config = dict(
    translate=0.06,
    max_grad_norm=0.5,
    epochs=17.7,
    final_lr_fraction=0,
)
Rows from block 3 of the image encoder of a small image captioner, named by matrix and row number. Rows with one number belong to one neuron. Each number is 200 + 20 x the weight over its row's rms, rounded and kept within 0 to 999. All counts start at 0. After the name is the row's rms in percent of the matrix's.
After each neuron's rows are labels from the 100 images, of 14848, where the neuron reaches its largest size: "top examples" is what is common among them; "peak on" is the class under the peak. Only what is clearly more common there than usual is listed. The data: rendered made-up planets. In brackets: how many of the 100, against the usual share in percent.
# gate: MLP gate (encoder.blocks.3.mlp.gate.weight, 256x96), inputs 0-95
# fc1: MLP up (encoder.blocks.3.mlp.fc1.weight, 256x96), inputs 0-95
# fc2: MLP down (encoder.blocks.3.mlp.fc2.weight, 96x256, transposed), outputs 0-95

gate.190,097,198,191,182,182,235,226,232,208,187,234,194,196,179,215,188,205,205,173,196,188,237,168,167,208,198,197,212,228,187,216,193,198,208,207,161,225,195,220,231,206,186,220,204,193,208,203,193,149,199,215,205,198,218,228,186,175,201,172,204,189,187,217,204,230,189,228,216,210,212,202,216,191,191,252,210,198,236,195,173,184,190,219,203,164,198,160,198,189,176,252,202,215,208,171,205,209
fc1.190,096,168,201,199,215,181,175,171,186,216,205,224,235,218,186,219,188,204,223,215,209,192,206,187,240,197,206,191,188,233,154,209,182,200,193,203,201,176,213,197,187,202,220,186,219,141,199,195,256,205,202,185,211,196,184,209,217,224,214,211,201,222,171,193,184,209,190,160,208,202,211,215,190,195,198,217,191,195,171,256,189,185,198,221,190,193,208,194,141,200,218,201,163,186,192,203,197
fc2.190,109,194,184,191,183,175,202,235,175,209,184,214,223,180,166,174,168,206,215,174,186,216,223,182,226,176,240,257,202,208,220,218,198,204,236,213,206,235,219,205,195,215,195,173,229,215,203,179,188,213,192,167,192,210,180,211,202,181,188,180,190,188,186,198,211,177,196,222,234,218,211,196,196,195,175,180,188,245,203,195,203,186,212,230,195,212,214,198,227,217,170,237,217,180,171,197,203
top examples: lava world (94 vs 14.7); crescent (49 vs 24.5)
peak on: planet (65 vs 23.8)

gate.2,096,204,213,217,177,201,213,175,180,197,170,192,168,210,157,220,186,246,216,190,229,180,206,181,174,204,207,192,198,229,210,238,188,239,199,236,210,212,197,173,226,214,206,189,202,162,242,170,200,189,176,203,228,199,198,182,219,182,227,181,231,195,193,186,206,196,172,188,194,208,206,200,218,195,179,214,175,179,158,177,205,194,190,191,219,218,197,194,175,212,169,211,172,179,212,221,182
fc1.2,104,228,193,198,244,190,218,208,167,236,199,197,206,173,185,179,186,233,224,222,171,184,199,201,222,192,215,194,166,183,202,198,212,180,188,191,194,175,181,228,196,219,188,152,190,222,154,221,175,184,196,168,196,193,161,208,201,163,193,192,175,182,216,235,222,179,200,199,212,194,214,203,220,201,231,182,209,196,232,205,210,193,203,165,160,206,215,196,192,174,187,194,227,210,211,214,198
fc2.2,112,188,209,159,208,205,166,215,190,192,200,228,209,209,190,186,215,199,212,196,195,183,206,220,189,183,199,206,202,192,158,204,199,206,159,183,191,163,204,210,160,243,194,165,213,187,212,238,183,202,188,189,198,211,262,203,240,235,160,190,171,189,243,198,175,203,177,197,214,208,222,198,187,228,204,180,202,231,191,191,211,191,215,210,176,222,224,204,201,206,201,216,212,217,182,201,181
top examples: ocean world (100 vs 14.4)
peak on: planet (100 vs 23.8)

gate.200,099,212,237,203,190,234,218,220,201,193,203,166,181,204,198,197,195,228,162,205,224,224,195,184,149,207,205,189,190,188,230,184,197,224,199,177,189,160,227,190,197,198,188,214,197,236,182,212,195,190,187,218,199,189,226,168,180,170,193,214,228,189,196,194,213,174,187,196,229,211,196,206,211,185,200,184,215,252,206,151,200,226,227,170,217,194,187,182,227,220,217,198,247,196,199,197,210
fc1.200,080,187,205,191,215,234,218,208,230,178,226,186,178,170,217,178,205,215,184,211,205,211,185,192,218,227,206,167,197,183,225,201,194,207,240,155,212,182,214,219,193,205,182,183,182,181,200,193,191,181,209,200,208,184,243,176,197,223,182,206,196,216,231,208,228,189,226,182,199,178,212,202,186,200,204,209,199,203,170,196,187,193,222,184,160,195,204,177,187,153,255,244,214,208,167,204,222
fc2.200,099,189,211,228,213,224,161,181,191,199,203,208,183,235,217,213,185,165,213,215,220,182,200,218,194,202,197,143,212,200,195,201,200,203,220,204,208,177,185,194,219,192,199,217,200,205,184,194,209,180,221,218,204,197,218,207,208,251,191,211,211,226,234,245,179,247,215,182,178,173,196,185,221,197,219,203,211,155,204,237,179,209,202,221,217,210,181,244,201,182,204,186,219,226,212,224,223
top examples: lava world (95 vs 14.7)
peak on: planet (53 vs 23.8)

gate.94,079,166,206,195,244,173,197,183,203,191,203,203,206,206,207,194,196,215,257,192,200,159,198,211,198,232,211,184,171,212,222,211,213,186,188,188,216,206,228,227,192,210,213,172,214,200,201,225,192,183,222,205,188,191,182,211,226,195,180,185,187,192,226,219,213,204,219,163,177,139,204,204,234,201,219,208,175,242,192,218,190,201,216,157,154,202,204,182,183,200,197,212,207,206,226,197,225
fc1.94,104,211,232,173,164,218,219,178,220,192,215,175,216,185,213,212,179,157,169,231,201,221,176,206,217,176,199,198,193,171,173,187,189,213,209,174,193,202,180,221,175,184,203,245,170,193,188,229,227,193,169,200,190,183,196,216,205,221,197,208,194,209,185,197,202,198,211,204,224,211,202,205,169,190,168,202,234,181,230,195,215,210,161,242,224,227,195,226,210,207,222,182,221,217,174,196,179
fc2.94,088,224,193,210,195,210,216,186,221,213,231,195,226,219,232,192,190,183,176,216,217,218,191,188,221,215,198,208,204,186,197,167,220,183,227,215,182,196,208,220,203,127,202,247,189,219,164,201,218,184,219,198,191,197,218,226,197,196,204,212,220,189,211,201,168,210,234,188,185,213,202,192,218,200,186,229,225,173,174,230,175,194,198,185,229,179,160,226,206,181,194,191,227,204,235,222,199
top examples: crescent (53 vs 24.5); banded gas giant (41 vs 14.4)
peak on: ring (36 vs 3)

gate.73,102,182,205,216,180,203,197,201,219,206,203,217,191,222,189,243,195,214,152,177,233,207,218,180,194,199,241,229,223,214,147,212,219,251,210,183,206,228,183,178,242,189,209,200,194,172,190,179,228,235,180,201,207,193,222,184,192,193,219,201,215,203,168,195,177,213,183,205,212,190,207,176,187,184,182,196,186,217,185,189,185,212,186,195,248,213,202,190,195,201,179,224,180,198,169,172,196
fc1.73,107,194,197,195,211,187,182,201,186,220,190,200,241,195,198,176,182,187,217,222,167,199,189,201,191,196,177,176,186,200,210,209,207,177,191,224,187,184,185,229,184,198,224,211,201,198,219,210,187,178,194,176,200,176,187,234,194,206,195,201,191,159,179,242,212,202,240,228,167,206,213,188,230,244,221,222,219,174,200,214,227,207,201,194,162,152,195,199,204,204,233,190,226,220,217,216,146
fc2.73,098,172,190,184,185,194,191,170,202,175,202,219,204,229,208,234,191,147,265,196,207,194,193,227,187,182,216,190,215,188,165,200,214,206,229,208,228,217,228,207,178,213,216,224,204,175,200,194,207,187,197,198,204,213,219,198,207,220,215,178,178,155,266,225,206,194,199,209,200,183,188,197,195,218,243,190,203,192,192,217,211,202,217,213,210,215,199,213,195,173,210,212,207,187,184,178,159
top examples: ocean world (100 vs 14.4)
peak on: planet (100 vs 23.8)

gate.173,102,212,174,243,205,191,190,220,198,171,204,192,202,195,204,211,201,208,182,199,221,226,237,200,181,195,231,200,196,207,207,207,207,203,225,224,195,196,223,161,162,240,159,159,238,195,216,185,190,225,181,173,200,223,211,211,176,215,186,198,154,199,267,218,204,200,202,233,199,201,196,191,211,181,208,193,209,188,191,206,220,228,199,206,177,201,218,173,183,191,187,197,195,208,169,167,193
fc1.173,102,199,186,235,181,195,163,230,183,198,162,190,217,208,219,198,191,231,205,163,222,150,197,189,156,171,211,186,199,182,180,205,233,223,229,238,183,192,208,166,203,216,206,191,233,173,203,219,193,213,200,207,213,202,197,205,177,181,195,208,211,182,234,218,212,188,185,236,214,168,190,224,220,202,208,173,197,212,191,189,207,206,215,211,185,186,215,162,198,181,196,209,211,246,219,198,201
fc2.173,098,180,188,200,172,183,192,206,213,178,209,189,229,226,199,186,197,237,212,221,209,212,213,188,159,237,217,184,205,218,208,208,230,200,239,240,228,188,225,205,212,200,176,205,180,193,198,206,227,219,201,182,209,198,161,195,209,180,211,165,170,225,252,237,194,196,207,198,189,179,182,189,202,177,184,222,207,171,209,193,190,224,215,208,214,208,215,212,216,219,188,212,243,208,169,164,208
top examples: glowing rim (75 vs 40.1); cracked ice world (63 vs 14.1)
peak on: planet (58 vs 23.8)

gate.33,096,221,221,233,216,184,204,201,178,218,175,192,192,220,184,209,157,236,223,201,248,165,234,188,166,218,232,189,201,185,200,193,202,221,204,224,164,198,203,163,194,251,173,170,205,196,192,183,196,202,211,209,213,219,174,198,200,199,212,201,176,199,212,210,159,200,219,208,176,164,208,201,231,164,191,189,201,187,207,193,199,203,186,197,195,163,224,205,200,189,206,205,188,211,240,190,220
fc1.33,108,217,216,189,233,176,196,221,235,188,202,220,221,169,226,183,235,199,181,183,156,236,166,212,204,193,194,214,201,186,191,204,224,162,194,179,207,177,199,186,202,187,226,213,189,192,216,249,170,233,220,189,192,204,197,197,202,172,150,194,174,188,232,188,224,198,176,209,209,219,189,205,168,226,191,191,203,227,231,217,208,182,209,201,207,207,226,210,205,198,175,191,213,201,185,231,180
fc2.33,108,191,198,217,199,146,194,186,212,165,207,195,231,213,215,186,180,180,206,202,201,225,218,153,238,206,195,211,222,223,160,194,217,223,243,199,187,244,233,194,215,181,220,205,214,165,184,187,224,196,197,176,206,198,170,177,185,198,213,194,218,213,187,193,194,168,177,199,238,206,181,207,222,188,173,172,208,201,198,237,206,211,181,224,222,191,219,212,223,193,180,196,211,198,191,205,225
top examples: banded gas giant (42 vs 14.4); cratered rock (34 vs 14.1)
peak on: planet (75 vs 23.8)

gate.240,104,221,244,209,218,214,197,203,218,208,183,208,196,147,218,186,210,213,167,170,207,216,209,213,172,199,193,228,188,158,213,194,216,216,152,196,198,166,217,199,205,187,212,185,157,231,195,224,185,202,182,191,198,199,209,178,199,166,165,203,207,187,212,160,211,200,214,225,185,220,199,204,227,188,206,176,197,245,212,189,186,197,219,159,193,186,219,212,202,219,196,238,219,187,182,196,205
fc1.240,081,191,191,203,192,174,161,205,224,238,173,222,225,229,229,184,181,201,205,209,205,170,213,210,166,159,221,215,193,191,179,204,178,201,183,245,209,167,208,182,226,229,198,182,196,198,181,219,201,210,183,194,201,210,178,193,205,214,201,220,181,211,158,215,228,222,202,201,226,201,214,193,208,205,236,183,180,230,206,202,215,222,205,222,204,219,223,180,170,247,162,194,197,207,180,186,182
fc2.240,086,208,203,189,198,180,206,219,201,187,174,224,193,189,175,203,232,217,174,175,220,206,219,198,206,178,207,200,184,225,185,205,237,220,197,158,188,241,243,195,209,245,194,168,211,219,202,152,216,210,169,179,212,188,171,170,192,195,186,193,221,205,162,187,192,192,173,192,201,244,215,216,173,173,197,175,193,224,188,191,203,190,208,176,205,201,230,207,223,210,179,210,181,176,181,197,197
top examples: lava world (100 vs 14.7); crescent (82 vs 24.5)
peak on: planet (57 vs 23.8)

gate.19,089,183,233,215,172,187,221,149,184,199,176,168,202,218,170,203,166,212,229,217,208,176,227,184,180,199,193,204,210,217,200,229,138,229,217,219,205,235,205,214,206,226,171,204,205,182,212,168,214,188,189,207,217,203,206,195,204,209,243,189,176,182,160,201,199,180,191,203,178,203,223,183,203,184,187,212,195,207,163,179,194,224,189,202,204,219,195,227,213,219,191,201,173,179,210,210,226
fc1.19,111,160,212,200,198,164,202,188,190,169,237,219,199,212,220,217,225,173,206,195,220,220,195,175,197,218,210,219,199,217,134,169,187,227,209,186,194,205,214,179,215,150,223,208,201,156,222,214,219,215,204,196,195,212,214,189,203,218,182,194,231,202,207,179,189,191,206,198,198,182,188,167,221,164,212,235,184,235,207,201,200,169,218,207,224,209,203,215,205,174,198,198,182,200,164,200,218
fc2.19,086,183,218,216,212,206,221,174,220,223,203,197,204,206,227,186,223,161,180,205,227,198,181,179,214,227,209,192,194,190,191,191,216,201,216,181,170,213,219,223,223,187,219,245,174,191,161,205,220,194,217,207,189,161,188,211,170,179,220,243,202,211,182,203,216,178,234,196,171,208,172,203,226,153,183,231,205,175,189,202,196,166,185,180,222,216,184,216,223,174,188,202,209,223,180,203,216
top examples: ocean world (100 vs 14.4)
peak on: planet (100 vs 23.8)

gate.25,104,230,237,177,210,230,222,187,199,201,178,194,192,149,206,204,197,166,201,196,202,210,164,224,215,213,201,236,217,177,225,185,205,212,176,171,236,213,191,207,206,155,216,206,164,232,217,215,165,215,199,184,202,217,206,198,196,168,185,178,200,186,192,187,239,175,220,195,176,213,196,194,224,178,197,208,206,227,236,183,208,175,207,196,175,188,189,218,186,190,236,220,188,186,191,184,201
fc1.25,108,185,198,217,180,185,144,199,194,199,178,213,224,255,193,219,181,221,212,204,234,182,245,184,176,186,203,192,172,235,193,215,200,222,206,202,181,185,219,157,207,244,162,197,235,173,191,198,234,201,181,179,220,181,201,188,225,213,213,207,185,221,171,216,175,213,180,195,223,179,218,200,173,199,190,202,180,185,188,216,209,221,204,202,202,207,222,175,194,210,184,200,200,211,215,211,206
fc2.25,091,191,176,187,190,165,195,221,191,181,181,187,233,208,189,192,170,186,216,184,207,212,219,193,233,213,226,218,170,201,197,203,174,203,211,215,213,243,215,211,219,253,189,229,221,180,207,180,207,199,211,181,204,175,145,162,207,222,210,199,218,202,166,191,213,166,204,189,212,167,199,200,212,166,174,211,236,211,170,210,209,200,210,222,187,224,195,210,228,197,181,207,193,173,183,200,219
top examples: crescent (94 vs 24.5); lava world (90 vs 14.7)
peak on: planet (66 vs 23.8)

gate.118,094,205,222,216,181,202,180,163,178,211,164,192,211,199,190,150,191,165,177,225,225,179,206,231,168,224,193,214,185,204,196,198,199,179,199,212,178,237,203,179,195,229,182,221,209,237,186,236,200,222,180,189,194,214,169,170,211,181,209,190,210,227,202,187,222,187,169,217,180,191,211,217,205,221,202,227,166,198,231,229,210,237,212,196,230,203,183,194,207,205,168,192,190,209,211,220,188
fc1.118,112,218,182,234,212,212,222,178,208,215,195,192,223,189,187,202,178,229,180,199,223,206,210,232,250,220,186,205,193,230,220,173,160,171,178,179,195,211,181,195,209,190,183,219,193,245,180,202,196,172,215,206,191,175,150,200,178,173,207,208,211,225,219,207,187,186,205,195,197,232,189,226,165,229,192,216,194,154,214,207,207,186,180,183,223,203,198,188,218,176,213,186,170,184,201,222,208
fc2.118,099,185,213,159,219,212,163,195,189,191,215,199,211,185,178,236,229,189,216,211,186,193,159,203,221,192,212,223,202,184,198,212,177,175,182,184,237,204,173,209,200,199,227,202,168,188,230,232,192,183,196,207,181,211,220,204,189,249,192,189,221,174,219,190,217,181,180,230,240,172,198,191,170,243,210,215,190,220,173,163,229,208,185,189,180,212,195,206,193,230,194,201,194,204,226,197,191
top examples: glowing rim (87 vs 40.1); cracked ice world (55 vs 14.1)
peak on: planet (97 vs 23.8)

gate.143,090,201,201,225,182,178,178,182,205,201,190,207,201,221,216,206,170,197,181,174,228,191,175,184,206,196,241,198,194,198,185,198,180,213,224,196,177,182,206,167,230,228,193,221,201,175,166,176,226,219,207,206,202,179,218,202,208,226,230,226,205,200,144,186,195,196,180,182,213,167,209,210,178,187,177,202,210,231,163,227,174,223,202,216,241,216,240,239,210,207,205,222,191,196,184,185,213
fc1.143,108,203,189,164,185,230,202,215,206,216,220,211,185,167,211,192,181,143,200,178,173,210,191,213,227,188,182,219,196,154,213,188,211,211,172,202,211,226,202,209,189,164,207,229,184,209,206,185,158,193,203,184,196,222,187,222,206,221,190,218,212,178,235,176,240,199,232,220,194,225,203,194,246,200,237,192,200,199,204,189,216,178,188,227,168,210,182,204,185,199,223,194,198,175,187,184,178
fc2.143,096,183,203,158,175,182,206,222,203,214,198,204,233,197,168,194,205,179,234,201,210,201,206,198,214,197,209,232,168,203,217,195,211,219,191,179,204,211,225,180,204,240,200,176,227,191,240,217,210,215,181,157,207,204,182,203,211,215,183,175,204,198,192,175,217,169,191,194,217,188,210,194,239,189,161,208,183,191,216,192,206,182,187,189,188,224,214,241,222,196,199,242,215,169,152,169,217
top examples: crescent (90 vs 24.5); lava world (88 vs 14.7)
peak on: planet (79 vs 23.8)

gate.15,105,224,240,205,242,194,220,205,231,201,207,206,185,147,208,175,212,186,181,176,218,214,209,217,177,190,166,211,205,174,212,190,201,212,161,173,195,192,189,224,210,173,209,199,174,246,178,222,188,180,214,197,186,201,207,200,196,167,164,205,200,194,224,171,197,173,208,218,160,209,180,203,239,197,235,193,199,232,214,181,186,183,216,178,164,179,195,202,203,213,200,187,220,195,192,199,205
fc1.15,098,164,198,245,187,211,149,197,192,219,154,192,215,235,190,213,187,231,212,189,215,177,218,174,173,193,219,180,184,202,199,214,198,199,217,227,207,188,210,162,203,190,191,178,237,151,203,198,234,230,180,197,216,167,196,196,198,205,204,191,216,230,171,216,189,209,177,182,234,172,226,191,199,199,191,198,197,184,178,222,217,225,196,222,221,196,215,186,198,227,178,187,200,193,207,193,213
fc2.15,088,177,185,194,177,151,213,206,193,188,198,207,214,189,207,184,215,161,201,176,230,213,249,197,224,200,211,211,187,221,171,193,196,230,197,203,218,236,215,209,210,261,211,218,218,179,186,161,209,182,203,166,215,192,179,209,198,218,204,180,201,187,149,206,218,182,183,192,219,201,207,202,180,171,175,194,192,218,171,195,216,199,178,216,193,216,202,212,231,200,169,211,188,198,164,221,205
top examples: crescent (97 vs 24.5); lava world (90 vs 14.7)
peak on: planet (78 vs 23.8)

gate.101,083,204,200,197,212,194,187,215,207,180,227,198,206,153,209,166,226,185,217,205,168,250,175,169,219,207,177,185,208,175,222,195,204,202,203,168,215,178,238,222,165,180,229,154,166,185,221,197,190,194,236,181,192,203,215,198,198,216,187,193,168,216,234,187,224,207,216,218,225,190,215,222,206,204,217,196,200,227,204,196,201,194,205,195,165,199,186,180,192,198,228,219,228,172,178,199,211
fc1.101,086,164,195,237,231,180,149,177,193,211,191,226,224,198,202,169,205,176,196,186,200,191,198,183,229,180,200,212,193,225,165,219,202,173,200,225,191,210,206,204,162,193,237,187,196,155,227,184,234,215,197,178,211,204,184,208,219,240,201,192,192,226,174,210,182,211,197,197,197,201,220,179,190,199,217,229,165,178,174,233,202,187,201,209,206,199,196,226,175,209,226,204,168,191,183,195,181
fc2.101,084,202,202,185,197,185,205,227,195,179,218,205,204,166,153,183,228,226,211,180,204,196,232,215,216,172,191,230,200,186,218,220,185,202,184,186,199,198,223,221,188,219,203,145,191,195,233,186,201,216,168,175,192,191,201,206,203,197,177,172,186,197,217,175,213,174,214,222,242,230,181,179,201,215,177,170,172,246,187,181,200,200,189,197,193,166,208,173,207,224,200,234,186,178,187,182,188
top examples: lava world (85 vs 14.7); crescent (66 vs 24.5)
peak on: planet (65 vs 23.8)

gate.124,092,201,184,155,202,223,229,199,201,219,204,176,192,139,221,211,216,236,187,186,191,207,194,212,213,194,192,221,225,184,203,177,203,206,199,182,226,214,190,220,223,178,209,177,186,260,204,195,160,198,221,170,199,240,191,202,181,196,188,197,218,193,210,185,206,187,207,232,183,207,173,191,206,209,195,200,184,210,233,161,191,174,211,183,169,189,174,173,186,191,246,189,195,199,188,210,201
fc1.124,103,175,186,229,208,173,166,185,198,199,195,205,237,251,208,236,176,179,210,200,206,193,211,178,206,173,214,193,211,212,203,225,196,197,201,202,214,192,226,182,189,232,201,189,220,133,213,212,231,216,196,201,201,172,214,184,212,234,222,203,203,224,183,202,198,183,166,184,224,185,226,219,192,222,191,199,203,203,148,230,197,221,211,208,218,215,207,164,172,198,201,227,173,209,193,199,194
fc2.124,109,166,177,170,212,163,226,215,206,178,195,175,199,201,186,194,178,179,218,150,219,190,235,186,192,173,197,192,215,217,174,195,207,234,203,200,188,238,224,180,202,267,212,219,201,173,214,182,214,205,223,187,196,184,177,194,209,221,202,205,200,172,217,178,184,190,190,183,215,198,190,216,193,170,173,204,189,201,169,227,188,206,175,225,204,202,233,217,226,206,178,205,208,174,184,211,223
top examples: crescent (92 vs 24.5); lava world (89 vs 14.7)
peak on: planet (70 vs 23.8)